A small sound classifier, trained from scratch: trained on notes from a synthesiser with random patches.
Rows from block 10 of a small sound classifier, named by matrix and row number. Rows with one number belong to one neuron. Each number is 200 + 20 x the weight over its row's rms, rounded and kept within 0 to 999. All counts start at 0.
After each neuron's rows are labels from the 100 clips, of 14976, where the neuron reaches its highest value: "strongest on" is what is common among them. Only what is clearly more common there than usual is listed. The data: notes from a synthesiser with random patches.
# fc1: first MLP up (model.blocks.10.ff1.fc1.weight, 768x192), inputs 0-95
# fc2: first MLP down (model.blocks.10.ff1.fc2.weight, 192x768, transposed), outputs 0-95

fc1.328,206,191,197,224,208,161,199,171,221,204,189,170,177,238,240,184,166,149,202,201,177,217,211,156,168,189,190,156,194,196,212,233,203,180,211,216,201,244,188,203,198,224,194,181,168,195,203,218,248,194,211,181,182,200,223,173,189,206,167,217,194,192,195,220,189,194,178,174,226,178,200,224,210,185,210,221,218,228,234,211,182,173,191,223,201,209,218,204,175,193,205,197,172,172,213,202
fc2.328,211,213,181,204,209,187,212,175,218,216,196,190,224,203,179,205,218,229,209,198,174,205,183,198,191,197,221,175,187,188,203,220,221,217,224,197,221,189,211,180,234,176,227,234,245,211,200,225,209,187,203,180,177,194,175,209,214,219,172,194,223,212,212,180,162,174,223,208,222,184,232,208,228,195,188,195,222,205,172,164,175,196,223,201,239,196,203,197,176,242,194,197,187,203,200,205
strongest on: pitch class: C#

fc1.119,198,179,211,207,190,192,195,197,207,206,180,173,207,229,214,184,183,198,186,237,191,186,189,185,180,184,170,203,206,200,204,225,191,159,196,196,188,201,207,186,208,221,174,178,191,207,202,199,194,216,214,221,166,204,196,169,175,215,166,196,190,216,222,192,191,215,173,184,219,222,202,204,200,207,191,200,191,233,201,179,155,190,213,178,202,230,189,214,207,163,190,189,178,233,184,197
fc2.119,203,189,157,218,217,183,188,177,211,196,210,197,209,198,197,200,222,213,189,208,178,193,185,185,183,194,205,200,168,191,203,226,209,210,197,192,208,190,206,180,230,174,216,212,231,217,237,197,218,172,182,157,172,206,195,216,213,182,184,214,197,190,209,193,177,183,221,210,193,187,217,214,191,190,192,202,205,203,156,166,198,199,226,221,232,197,195,191,173,202,208,236,201,189,198,198
strongest on: pitch class: A

fc1.513,197,199,212,191,202,184,165,203,163,206,191,210,187,190,190,226,213,190,194,216,189,172,163,193,208,171,214,189,194,198,166,207,195,178,214,146,204,237,162,221,176,191,187,182,211,167,168,164,219,207,198,156,190,162,185,205,196,218,183,190,249,178,212,204,148,198,182,230,213,165,217,200,194,205,196,216,229,169,216,210,197,189,194,186,205,197,236,212,201,220,185,185,184,211,194,204
fc2.513,191,194,174,209,216,208,199,216,227,186,213,204,219,192,218,205,217,196,194,192,162,206,180,221,168,201,173,180,162,171,212,211,210,230,198,206,223,193,229,193,232,184,193,218,248,178,182,233,228,181,191,161,184,208,223,219,212,204,167,200,230,201,214,186,172,194,190,201,220,180,194,235,170,181,187,194,212,205,157,159,201,202,188,227,234,201,205,190,182,209,203,212,171,211,187,182
strongest on: pitch class: D#; hard sync

fc1.209,241,224,158,201,213,207,186,209,201,163,174,207,195,195,196,188,186,196,185,220,175,190,202,189,195,214,198,184,173,187,223,206,201,212,210,189,213,223,185,213,195,208,177,204,209,164,165,172,184,190,227,177,187,201,234,202,225,253,174,179,215,222,234,178,165,171,171,211,221,165,207,159,164,203,199,214,256,167,217,175,199,180,216,195,208,217,192,208,195,206,185,191,205,194,193,202
fc2.209,192,191,180,197,205,210,190,209,189,191,224,212,199,194,177,212,204,233,219,202,179,192,192,189,169,190,210,210,158,184,201,223,202,193,184,202,206,222,201,194,216,183,200,224,216,205,224,234,226,184,232,170,176,207,186,204,216,180,153,207,205,241,207,153,178,175,212,206,227,186,208,179,197,208,186,215,200,206,174,180,232,226,207,211,248,178,204,198,196,239,216,179,183,239,180,191
strongest on: pitch class: F#

fc1.118,188,194,186,189,209,209,175,168,214,211,169,196,206,209,195,201,169,195,190,241,208,190,195,179,188,174,184,202,192,177,185,212,176,138,199,183,195,216,181,216,186,206,181,164,170,194,186,202,199,192,178,224,180,175,216,186,182,214,167,206,188,190,206,200,193,212,174,193,234,174,205,211,193,213,204,184,194,225,229,186,173,182,223,174,204,236,211,207,216,172,224,179,174,224,169,193
fc2.118,212,225,157,215,209,193,207,190,202,214,190,185,230,192,208,204,223,205,210,215,182,205,203,192,234,205,191,182,190,213,195,232,196,212,201,185,224,209,191,220,206,194,203,250,230,223,214,199,235,184,180,152,158,212,173,210,206,198,196,204,214,209,210,183,152,191,210,202,190,177,186,232,203,193,194,209,195,184,176,149,209,200,217,224,262,237,198,212,172,235,175,220,191,184,213,193
strongest on: pitch class: A

fc1.8,224,194,209,193,200,200,213,203,214,198,194,199,195,231,183,185,190,195,217,214,182,200,198,160,187,198,191,199,189,207,226,227,182,192,209,197,208,248,215,205,166,198,202,196,234,158,170,181,185,202,187,194,190,187,219,206,209,223,162,203,226,189,196,201,162,184,190,201,233,166,201,201,200,168,218,227,242,184,230,193,192,163,195,219,195,214,214,205,212,203,191,193,203,203,185,190
fc2.8,193,184,158,212,206,199,201,209,229,195,192,206,211,200,201,206,214,234,203,210,166,191,191,213,182,192,199,221,158,166,202,221,221,225,222,188,218,234,202,201,230,186,188,199,250,198,218,225,225,184,211,186,171,208,207,192,217,183,151,206,204,228,217,148,187,203,214,215,218,175,228,200,180,196,193,222,210,198,162,162,224,183,223,230,236,195,207,195,177,221,202,192,184,234,204,175
strongest on: pitch class: F#

fc1.642,192,198,210,204,202,204,204,169,212,177,217,175,213,169,175,218,221,164,225,220,208,238,199,176,225,215,226,183,208,168,191,196,178,178,179,215,207,238,172,170,206,196,142,204,183,177,200,217,196,188,178,161,189,200,191,203,218,190,198,190,210,164,199,196,205,186,203,194,201,164,208,194,202,172,205,235,191,207,181,202,197,209,195,236,223,220,222,196,204,212,201,239,183,178,189,183
fc2.642,216,205,154,235,220,192,220,203,219,207,199,208,226,190,201,208,214,211,176,211,172,182,194,220,185,202,198,182,168,163,202,217,216,200,195,191,211,228,207,194,214,171,210,232,257,208,212,213,235,187,212,199,183,222,190,184,203,204,179,205,218,199,191,149,167,176,192,206,197,190,196,229,192,194,180,196,187,210,159,150,212,197,213,250,208,190,204,193,208,228,189,214,198,231,208,152
strongest on: pitch class: C

fc1.134,228,179,195,193,180,189,207,163,217,187,188,194,214,194,186,201,162,220,203,199,209,195,216,192,187,193,158,229,189,189,204,221,208,183,208,195,207,191,223,197,191,233,184,154,192,183,196,190,205,223,212,218,178,193,220,184,196,187,159,206,194,242,240,192,165,185,198,204,221,225,199,197,203,216,180,220,197,226,210,166,209,162,206,200,192,219,208,199,173,182,234,179,186,195,173,198
fc2.134,214,208,167,202,205,220,232,199,203,204,194,230,195,235,188,200,198,191,171,211,189,194,209,200,178,186,204,230,177,227,216,215,206,216,180,188,212,222,220,211,226,157,196,220,186,208,179,203,223,192,220,199,190,184,212,198,193,191,194,206,222,212,184,169,148,182,213,204,205,203,189,213,203,187,179,218,178,213,215,167,210,177,218,238,228,179,192,182,193,270,171,217,236,224,178,174
strongest on: bass register

fc1.692,201,165,216,226,178,175,189,190,220,203,200,155,195,186,212,183,186,178,177,170,227,186,200,210,164,186,206,205,181,200,212,223,194,184,192,215,191,149,191,219,191,220,162,137,174,172,217,188,232,197,191,221,196,205,209,205,177,194,205,230,170,254,232,207,204,223,212,182,199,218,249,197,209,226,224,185,204,200,204,203,185,188,226,212,198,187,210,206,177,162,206,176,191,226,186,198
fc2.692,229,202,169,215,197,179,203,183,206,178,201,196,211,196,199,202,199,242,196,223,163,198,211,199,202,191,192,188,179,191,185,233,213,223,187,188,221,221,209,193,225,194,189,200,217,210,157,188,220,196,201,194,193,198,173,189,212,203,185,202,232,211,192,167,167,171,213,233,213,197,236,208,216,185,193,212,194,252,183,187,199,211,202,203,244,184,200,183,172,232,207,229,199,172,207,185
strongest on: hard sync; pitch class: C#; pitch class: C

fc1.355,167,234,187,199,237,210,202,202,197,192,199,162,180,176,229,217,193,150,203,195,196,220,179,203,222,207,204,212,174,183,212,202,193,168,191,199,206,219,159,176,171,189,203,188,225,165,221,191,199,188,159,169,199,193,179,211,170,225,199,209,229,155,191,177,217,203,189,222,219,173,196,264,180,190,207,205,203,203,181,193,190,201,186,231,208,203,212,199,191,176,203,187,184,184,216,192
fc2.355,211,200,147,241,182,210,191,198,202,192,193,222,222,184,179,215,210,223,193,230,168,174,191,209,191,228,179,176,159,163,197,215,212,236,194,214,226,209,219,177,235,202,212,207,227,226,174,202,244,177,183,191,193,204,219,197,211,206,181,205,217,212,200,184,164,184,193,207,200,204,232,222,202,196,198,213,188,235,183,174,180,192,201,222,211,219,206,189,187,209,205,212,191,225,204,178
strongest on: hard sync

fc1.339,209,214,187,194,200,196,181,204,203,170,179,215,187,200,208,203,198,201,191,190,155,189,186,203,182,243,186,218,177,185,201,218,194,180,182,215,202,230,211,201,187,189,207,189,207,161,195,153,181,175,212,198,196,187,227,220,193,245,160,160,225,174,216,175,151,194,198,243,178,194,212,216,172,188,206,197,233,196,210,177,225,193,211,241,209,185,192,177,202,218,195,171,176,201,218,228
fc2.339,210,229,163,212,199,186,181,204,160,175,180,191,184,190,187,203,179,250,212,222,165,203,178,211,188,202,189,208,187,183,203,231,200,235,176,194,223,203,228,182,202,224,205,222,215,196,201,198,197,150,189,215,193,203,211,219,226,203,149,194,217,218,222,166,183,212,212,217,178,201,182,194,187,216,201,229,205,215,173,181,197,194,210,188,215,190,220,174,181,210,210,184,185,202,176,204
strongest on: pitch class: A; hard sync

fc1.519,207,235,202,177,189,210,188,201,192,194,188,234,180,221,209,221,214,208,211,209,212,204,166,185,182,201,195,206,186,204,164,219,201,212,198,173,214,240,159,220,192,194,168,218,217,156,190,164,182,195,233,182,215,166,185,198,194,218,160,192,225,187,215,198,124,184,203,249,218,155,210,184,168,195,196,191,227,174,212,200,203,188,205,229,190,211,187,180,210,210,171,199,182,219,205,170
fc2.519,202,197,170,214,187,191,203,220,226,183,200,192,212,187,178,193,205,199,212,209,166,201,198,219,181,206,179,196,159,166,215,205,210,217,199,215,217,194,200,192,216,197,187,207,224,184,218,223,232,186,194,176,189,219,199,193,221,211,159,202,225,222,210,170,181,198,198,194,213,154,200,219,171,201,196,202,208,204,166,158,194,192,206,211,252,225,213,178,181,203,215,196,164,213,201,173
strongest on: hard sync; pitch class: D#

fc1.753,202,193,195,208,191,196,202,178,202,201,190,160,190,199,194,182,195,189,173,204,200,200,207,188,155,174,156,205,196,192,192,226,192,176,184,197,200,189,187,233,188,232,181,166,167,201,187,212,219,208,212,207,184,200,220,176,179,194,181,196,183,241,204,182,190,202,187,185,222,207,237,172,197,226,214,189,184,199,211,197,158,179,231,184,207,193,224,208,217,174,198,179,178,195,165,177
fc2.753,209,208,157,219,193,190,202,193,199,183,197,214,178,230,191,195,193,192,191,203,190,203,191,170,204,209,196,198,163,192,191,241,195,209,174,174,227,213,225,206,217,187,210,218,206,199,195,218,226,193,193,183,181,193,166,211,194,189,186,182,200,219,212,165,150,201,205,224,203,171,203,238,203,190,179,204,212,224,176,174,189,198,221,245,236,202,190,189,178,248,177,246,219,160,202,174
strongest on: pad; pitch class: A; pitch class: D#

fc1.188,251,157,176,208,193,209,159,183,219,209,187,219,192,229,178,206,177,183,181,200,192,172,189,173,181,201,170,226,170,206,196,222,193,178,185,214,214,225,203,205,177,226,188,219,198,186,150,189,202,163,245,207,183,195,221,197,217,214,178,160,202,186,173,183,158,189,194,193,210,177,176,178,200,212,197,207,228,210,236,184,167,183,218,201,211,171,235,184,208,195,186,217,187,220,190,204
fc2.188,234,219,156,205,176,214,215,205,219,201,176,205,223,190,161,196,217,239,187,205,172,193,193,205,156,182,209,205,179,182,191,239,179,208,213,185,216,216,195,204,213,198,179,189,198,181,222,214,218,204,220,164,171,183,217,208,235,198,163,209,196,210,215,175,156,155,185,219,203,182,185,184,189,199,212,219,207,200,172,151,201,190,212,182,238,198,205,189,201,209,198,198,185,202,200,180
strongest on: pitch class: F#

fc1.162,248,191,188,183,215,196,212,209,196,195,172,187,188,222,219,193,153,177,162,190,167,173,196,182,180,197,182,221,194,178,183,221,182,183,181,210,208,211,193,212,188,224,202,182,195,189,153,162,205,192,220,181,177,178,233,196,206,190,168,199,186,186,197,212,143,162,203,210,240,159,162,172,176,217,214,233,220,180,242,163,177,170,206,187,202,209,209,204,188,189,178,202,202,211,207,209
fc2.162,229,208,154,206,180,221,223,200,222,195,180,220,198,180,189,208,202,223,212,217,158,193,189,197,147,201,219,211,168,165,181,221,195,202,204,192,215,213,194,192,212,179,186,200,217,202,222,209,207,178,201,179,174,206,213,199,239,181,169,214,200,230,204,159,157,165,182,210,220,182,214,200,194,198,192,225,208,206,190,185,202,209,216,209,240,209,208,190,199,216,205,182,194,210,203,209
strongest on: pitch class: F#

fc1.683,194,228,186,212,205,197,227,198,202,176,182,180,224,178,209,210,213,194,208,217,191,214,190,197,196,196,197,157,212,148,179,193,181,196,196,195,204,211,224,200,194,238,193,203,196,215,200,186,191,164,196,171,186,204,207,231,214,215,207,179,229,183,204,217,193,191,195,185,230,148,208,230,209,193,210,213,203,231,204,171,251,187,179,181,222,252,240,200,212,187,184,229,173,167,182,182
fc2.683,190,201,149,202,180,187,189,208,227,211,204,205,229,198,205,203,202,218,196,205,151,206,187,190,187,221,198,183,175,200,207,206,221,215,223,195,191,238,234,181,228,154,217,210,234,203,206,230,234,170,195,200,194,213,194,196,221,200,171,235,202,207,201,170,175,206,218,195,198,190,206,223,179,180,194,193,208,214,157,173,191,198,229,242,232,197,207,183,202,223,208,212,197,222,193,183
strongest on: pitch class: C

fc1.587,206,208,243,180,199,201,159,201,171,203,204,230,178,233,180,197,187,156,203,178,198,179,182,221,183,216,220,222,209,177,164,226,198,200,183,207,213,225,170,217,194,203,179,196,183,183,186,155,190,191,226,192,217,186,187,193,181,225,194,209,219,184,215,227,138,200,180,217,206,202,210,167,182,184,205,222,215,182,200,185,180,204,180,226,208,169,229,189,204,216,182,168,172,229,233,215
fc2.587,210,194,166,214,218,198,212,199,223,185,190,192,182,182,205,206,215,206,193,192,148,202,186,195,171,189,193,189,141,170,212,194,207,227,210,193,203,196,221,208,236,187,183,216,200,194,217,205,205,185,181,154,180,212,224,204,205,208,159,189,229,205,197,174,167,189,191,213,217,149,195,231,182,210,194,205,201,204,181,172,204,166,204,240,238,212,211,183,196,204,228,199,195,204,211,183
strongest on: hard sync; pitch class: B

fc1.452,224,176,202,184,209,197,189,196,189,209,198,205,185,209,191,186,179,157,186,197,205,178,195,197,176,223,184,211,189,195,191,221,202,183,165,212,212,233,190,197,206,227,186,193,211,164,164,180,192,182,211,177,191,181,207,187,193,201,171,172,204,191,209,182,130,170,205,213,226,165,167,187,194,202,211,226,222,165,215,178,211,187,199,238,195,206,232,196,201,199,173,202,167,193,177,180
fc2.452,219,180,178,216,193,204,212,207,216,188,187,207,210,189,202,196,217,195,207,211,182,201,203,204,165,203,192,227,164,152,206,216,208,212,217,205,210,209,192,219,218,199,168,198,229,194,195,218,220,188,189,155,176,206,216,208,237,207,155,193,217,213,201,150,184,186,181,199,193,157,195,199,185,189,194,224,202,204,166,177,201,200,221,213,233,214,223,185,202,218,187,207,155,216,200,178
strongest on: pitch class: D#; hard sync

fc1.603,196,198,198,182,214,188,174,188,178,207,192,193,186,190,159,202,181,171,202,221,203,212,199,217,184,215,201,226,213,166,162,233,201,195,189,194,190,218,175,253,175,252,166,176,170,167,187,158,186,149,219,174,190,192,207,201,190,218,177,179,218,198,222,216,153,191,159,201,195,184,192,197,207,225,186,210,207,187,206,208,213,199,205,202,245,212,211,218,218,195,193,153,197,199,215,234
fc2.603,200,205,159,237,194,218,193,214,230,149,217,207,220,209,189,210,203,216,210,230,168,217,186,201,222,184,178,187,170,173,209,196,230,205,225,191,223,214,223,173,245,191,204,226,221,218,200,222,210,188,173,159,175,203,204,186,199,192,181,195,254,204,206,181,184,209,191,194,199,166,202,234,203,204,197,199,191,217,183,184,239,162,201,214,239,216,199,196,197,197,223,219,193,196,208,180
strongest on: hard sync; pitch class: B

fc1.599,194,237,193,170,181,207,220,201,219,190,178,196,167,203,168,189,167,190,191,199,198,195,170,219,214,184,223,217,196,192,179,219,206,189,216,199,191,215,209,225,180,179,196,176,190,170,198,141,168,188,181,198,183,197,219,201,196,216,189,220,232,202,241,160,153,185,180,210,203,185,194,194,186,190,221,196,193,177,210,178,228,187,205,217,201,199,194,254,204,220,204,161,202,209,208,217
fc2.599,204,202,159,207,177,194,192,199,235,152,201,199,182,195,167,195,216,218,203,205,163,208,199,200,190,201,186,229,178,171,205,176,225,238,203,186,199,207,222,197,220,192,179,220,238,188,197,233,203,180,223,167,177,209,226,223,217,194,142,195,216,228,225,166,177,189,182,205,201,165,196,196,194,191,208,212,204,208,172,165,200,179,204,233,237,204,209,187,202,185,199,217,191,216,196,176
strongest on: pad; hard sync

fc1.143,191,186,215,211,190,207,226,199,203,202,199,173,199,208,201,199,194,220,195,201,192,188,201,198,174,191,161,224,199,194,194,226,208,184,184,196,191,190,181,215,208,221,183,148,179,182,179,217,216,219,200,220,192,180,210,186,185,175,181,194,175,227,234,206,210,178,191,211,215,194,245,214,203,232,198,186,190,222,247,195,206,170,220,197,188,217,185,182,214,172,192,173,184,248,195,187
fc2.143,227,209,170,201,197,199,212,185,206,173,180,223,195,207,210,218,197,200,198,212,185,214,213,172,224,206,199,201,167,206,198,231,185,203,198,177,235,224,207,210,222,200,215,209,202,202,207,203,207,186,187,162,167,187,205,216,180,200,191,168,212,216,192,155,169,180,190,235,197,163,199,228,212,178,194,224,200,208,163,158,182,191,229,224,257,238,192,201,181,210,220,228,193,180,191,186
strongest on: pad; pitch class: D#; pitch class: A

fc1.370,186,177,185,182,194,195,186,160,215,213,196,168,198,203,229,196,176,168,215,231,203,195,234,187,175,169,190,198,212,199,179,217,179,157,206,173,192,216,200,206,199,194,169,183,186,205,201,209,218,202,183,209,171,190,200,185,159,206,179,227,172,193,180,205,212,199,177,207,245,197,201,222,220,200,202,200,197,235,199,179,162,198,213,162,215,240,197,195,189,166,208,191,182,203,176,184
fc2.370,202,219,153,210,199,205,229,181,187,198,187,180,219,197,190,203,197,218,203,201,171,219,190,187,215,187,202,178,162,195,195,214,204,202,193,201,233,205,220,192,211,189,230,250,218,223,218,203,238,191,177,179,161,218,189,201,191,220,185,199,213,204,201,178,167,205,202,204,200,176,224,203,221,205,187,222,208,206,181,166,216,207,217,214,234,226,204,210,188,234,207,228,219,168,208,184
strongest on: pitch class: D#

fc1.723,205,187,188,202,157,204,178,170,211,195,197,180,207,180,198,178,209,206,177,178,211,204,216,224,166,226,144,218,201,206,204,240,200,187,178,210,216,164,177,208,185,202,190,176,174,200,193,192,214,208,205,243,190,210,203,195,223,167,204,210,194,228,233,179,167,215,202,207,220,223,224,190,219,200,205,178,184,202,219,190,182,203,201,185,187,166,211,206,205,151,222,192,191,222,182,197
fc2.723,221,203,151,210,192,185,205,201,203,182,193,229,232,214,210,222,184,219,213,220,183,208,188,200,185,225,208,185,201,196,205,229,227,199,204,175,221,228,230,178,205,187,181,236,204,196,205,213,198,184,176,196,188,204,201,201,206,220,175,193,210,194,183,173,126,184,187,221,182,191,207,224,214,195,189,191,202,212,153,141,176,202,225,213,244,216,198,191,190,228,197,224,194,192,215,210
strongest on: noise

fc1.239,275,206,190,209,188,208,202,222,212,178,181,185,179,205,204,194,207,215,201,188,192,221,190,197,175,192,196,215,158,194,217,193,201,191,200,212,219,202,216,197,217,185,208,193,208,181,171,198,169,186,216,199,180,194,222,196,221,215,170,179,200,205,237,173,166,193,208,176,209,186,199,201,193,199,237,184,229,205,193,197,215,169,207,199,200,203,201,197,161,183,221,214,201,195,193,176
fc2.239,243,203,196,216,170,198,203,208,229,190,191,206,195,197,191,169,191,183,175,192,187,219,194,184,199,209,190,203,211,218,206,192,213,182,178,217,221,213,212,179,216,199,208,193,213,186,218,214,240,209,222,196,233,210,203,190,205,196,194,198,224,234,169,186,166,219,195,206,196,219,203,177,184,159,208,210,198,200,188,233,193,173,208,186,165,184,180,211,195,185,168,228,190,186,189,176
strongest on: pitch class: F#

fc1.393,190,173,205,209,198,215,210,216,219,205,192,153,188,183,196,193,182,193,175,202,216,195,183,212,185,175,186,220,192,179,202,213,171,161,205,173,210,202,197,193,189,215,180,164,182,177,211,203,191,198,224,209,169,193,233,203,171,180,177,203,200,225,237,188,192,214,179,203,223,196,221,201,212,239,238,194,200,210,211,185,189,190,199,161,202,217,200,214,206,182,229,174,217,231,163,181
fc2.393,195,190,158,204,227,198,204,180,194,204,189,203,190,211,172,213,209,227,230,216,182,223,199,184,235,200,193,189,179,204,196,231,204,214,204,173,217,208,206,210,203,202,225,192,211,199,215,192,233,195,184,180,153,221,181,204,181,193,201,188,223,197,209,174,177,201,200,219,213,194,212,235,197,164,161,218,199,217,168,153,179,202,230,204,222,208,187,202,197,249,228,227,215,207,198,212
strongest on: pitch class: D#

fc1.491,215,206,185,193,178,196,214,166,218,170,184,176,188,200,165,207,186,207,174,202,211,184,203,187,170,175,196,231,175,196,203,216,196,181,209,190,207,176,197,216,191,221,182,159,161,175,193,200,211,189,203,214,158,181,217,191,177,183,172,188,213,219,242,193,194,193,201,209,231,206,211,201,203,244,222,223,191,216,209,187,198,183,230,158,200,198,208,199,207,171,240,161,194,204,179,187
fc2.491,198,223,183,194,220,223,206,205,192,177,217,192,184,206,190,223,210,199,153,210,182,210,192,186,206,200,211,206,165,208,188,211,208,204,182,172,211,227,180,199,206,214,211,209,205,223,232,205,204,215,188,205,190,200,181,221,189,183,189,193,216,199,203,182,156,196,217,206,208,187,235,232,187,182,205,213,193,237,183,169,175,188,208,211,240,216,200,196,197,228,224,213,205,185,200,195
strongest on: noise

fc1.29,205,206,206,205,189,200,183,185,215,208,210,168,184,167,205,188,177,195,168,197,205,184,196,237,174,193,189,234,195,197,199,242,173,205,179,213,201,162,181,230,193,215,210,147,181,164,209,190,252,204,187,243,157,190,203,177,190,200,188,226,177,219,212,192,201,203,191,213,227,195,225,204,211,235,222,213,214,206,220,191,204,184,214,166,186,222,215,185,176,170,225,180,188,210,178,204
fc2.29,229,217,179,198,209,199,229,214,190,212,224,209,194,221,195,216,190,215,186,195,176,183,205,220,238,179,206,192,195,217,204,242,189,211,186,161,222,218,195,207,217,200,189,195,228,191,171,189,191,211,193,223,183,174,183,187,196,199,203,201,195,193,191,193,147,175,218,219,200,206,247,218,206,198,192,203,209,239,204,183,190,167,204,208,215,207,204,204,208,238,216,207,196,207,214,210
strongest on: bass register

fc1.203,202,216,188,210,236,203,243,133,169,188,215,190,198,174,189,204,205,192,175,207,197,197,203,213,187,167,206,213,191,172,175,205,175,175,164,186,200,197,184,199,146,202,195,186,187,186,197,231,197,189,188,196,187,196,198,210,207,188,196,183,214,208,212,199,205,172,185,187,227,164,209,202,204,191,181,190,206,178,211,160,203,224,236,203,217,232,217,164,204,238,210,182,185,201,186,166
fc2.203,197,181,157,237,218,204,204,216,172,220,228,211,227,224,168,219,189,224,225,215,161,210,182,191,217,196,186,170,196,198,188,224,215,183,209,196,199,217,217,173,208,230,219,230,213,219,202,211,230,185,192,165,184,235,191,177,185,192,212,206,234,196,160,195,195,198,210,200,194,220,212,225,197,181,166,186,192,212,174,205,191,182,193,225,228,195,220,203,209,213,212,212,179,231,221,198
strongest on: pitch class: B; glide

fc1.106,194,191,154,200,202,222,206,169,211,184,172,209,177,178,237,187,180,188,180,227,176,189,216,206,191,194,199,199,192,185,208,197,184,186,189,214,174,253,192,205,209,181,179,202,211,177,130,193,209,211,233,224,190,156,184,191,228,230,174,202,216,181,215,198,172,161,171,210,198,192,195,210,198,219,197,182,238,213,228,179,216,181,210,211,232,176,176,207,176,195,199,188,200,210,200,237
fc2.106,198,201,187,213,202,208,214,199,189,161,228,189,223,220,185,202,209,220,214,176,179,191,190,177,202,171,219,202,203,177,179,220,181,201,208,195,232,190,184,186,212,204,214,215,213,214,233,202,209,216,178,211,199,181,194,195,217,198,211,219,199,204,186,179,195,204,230,193,218,193,189,209,188,226,219,160,184,226,159,221,196,214,186,188,246,202,224,189,222,236,197,211,207,185,188,202
strongest on: pitch class: D#; saw

fc1.489,236,173,205,187,226,195,138,174,185,202,198,210,183,227,237,197,183,207,204,234,157,188,200,149,210,186,213,206,192,214,185,229,201,175,187,178,217,229,178,201,202,192,165,213,213,176,187,159,216,181,201,175,197,162,195,219,216,192,184,170,204,196,216,216,177,184,189,201,200,187,204,192,203,189,175,203,247,177,210,189,219,171,209,207,217,196,206,197,198,201,173,200,199,244,204,188
fc2.489,214,184,172,220,204,210,209,208,201,206,209,209,233,217,194,213,214,201,204,205,163,190,182,205,178,184,209,196,153,161,187,205,200,200,207,181,191,210,207,207,222,177,175,215,232,203,186,210,218,182,209,159,181,205,212,183,224,193,152,211,211,219,214,162,171,178,210,206,218,169,197,215,191,208,188,210,210,200,177,156,214,198,196,229,242,219,204,190,187,232,203,190,191,222,202,184
strongest on: pitch class: F#; pitch class: D#; hard sync

fc1.567,240,188,213,195,220,196,223,170,170,201,205,179,192,200,216,215,162,210,175,202,196,208,205,172,195,194,214,214,187,207,155,233,157,164,203,190,195,223,191,230,168,226,213,183,167,204,189,175,172,208,199,194,169,169,198,215,179,180,181,167,183,190,220,210,172,200,183,208,187,177,209,196,176,212,193,189,208,176,179,210,227,232,222,204,211,218,241,209,175,196,221,175,211,227,204,216
fc2.567,176,226,198,231,221,196,201,199,198,197,207,228,207,172,218,224,184,198,212,214,181,184,189,202,272,203,180,152,196,193,198,235,200,158,215,168,209,182,224,201,200,189,174,223,210,208,207,202,194,186,169,192,179,222,181,181,199,200,208,188,205,182,195,207,196,214,160,214,168,177,211,214,231,221,175,199,200,202,190,184,205,178,212,201,218,203,238,215,197,218,237,221,163,210,222,194
strongest on: pitch class: B; hard sync

fc1.216,250,196,198,190,193,219,157,196,193,171,183,223,187,220,189,197,191,174,188,197,169,203,195,186,179,191,199,231,183,207,201,212,179,207,187,192,191,236,192,214,206,200,183,193,214,166,166,169,190,197,245,179,193,187,234,212,219,231,178,194,215,215,230,166,130,188,186,224,210,148,167,166,173,188,213,218,230,191,209,197,219,177,190,219,191,205,204,204,203,188,181,189,192,196,194,184
fc2.216,227,192,161,213,180,186,219,205,223,187,209,210,219,182,182,192,195,204,205,207,166,203,183,190,157,212,198,211,163,173,195,222,197,211,185,182,203,223,206,198,224,195,171,189,217,195,217,221,228,178,192,171,175,204,216,201,238,196,156,199,208,224,209,152,167,192,206,193,217,175,184,207,184,202,195,217,187,192,170,175,203,199,213,197,227,202,217,193,177,200,182,210,173,218,190,169
strongest on: pitch class: F#

fc1.9,234,208,185,225,219,186,219,169,199,205,202,183,175,192,210,197,193,198,185,222,180,193,167,201,161,192,202,187,185,196,199,200,166,174,189,216,180,193,208,204,165,213,230,184,175,201,202,195,198,196,185,206,185,211,184,209,224,180,192,182,219,214,217,187,183,187,193,180,204,216,204,203,149,222,172,180,212,195,214,191,199,213,230,183,208,224,207,221,197,195,209,176,190,216,214,213
fc2.9,172,194,193,231,222,194,205,201,142,237,203,225,183,215,198,203,201,221,224,202,178,201,202,189,227,189,169,158,185,203,205,212,203,174,220,188,193,222,200,196,195,246,205,219,193,228,219,208,184,159,192,201,183,206,164,178,185,199,204,209,222,175,151,208,221,214,196,173,164,223,205,197,214,193,170,192,183,203,212,189,214,212,210,194,210,207,236,214,185,207,218,195,197,227,234,232
strongest on: pitch class: B; hard sync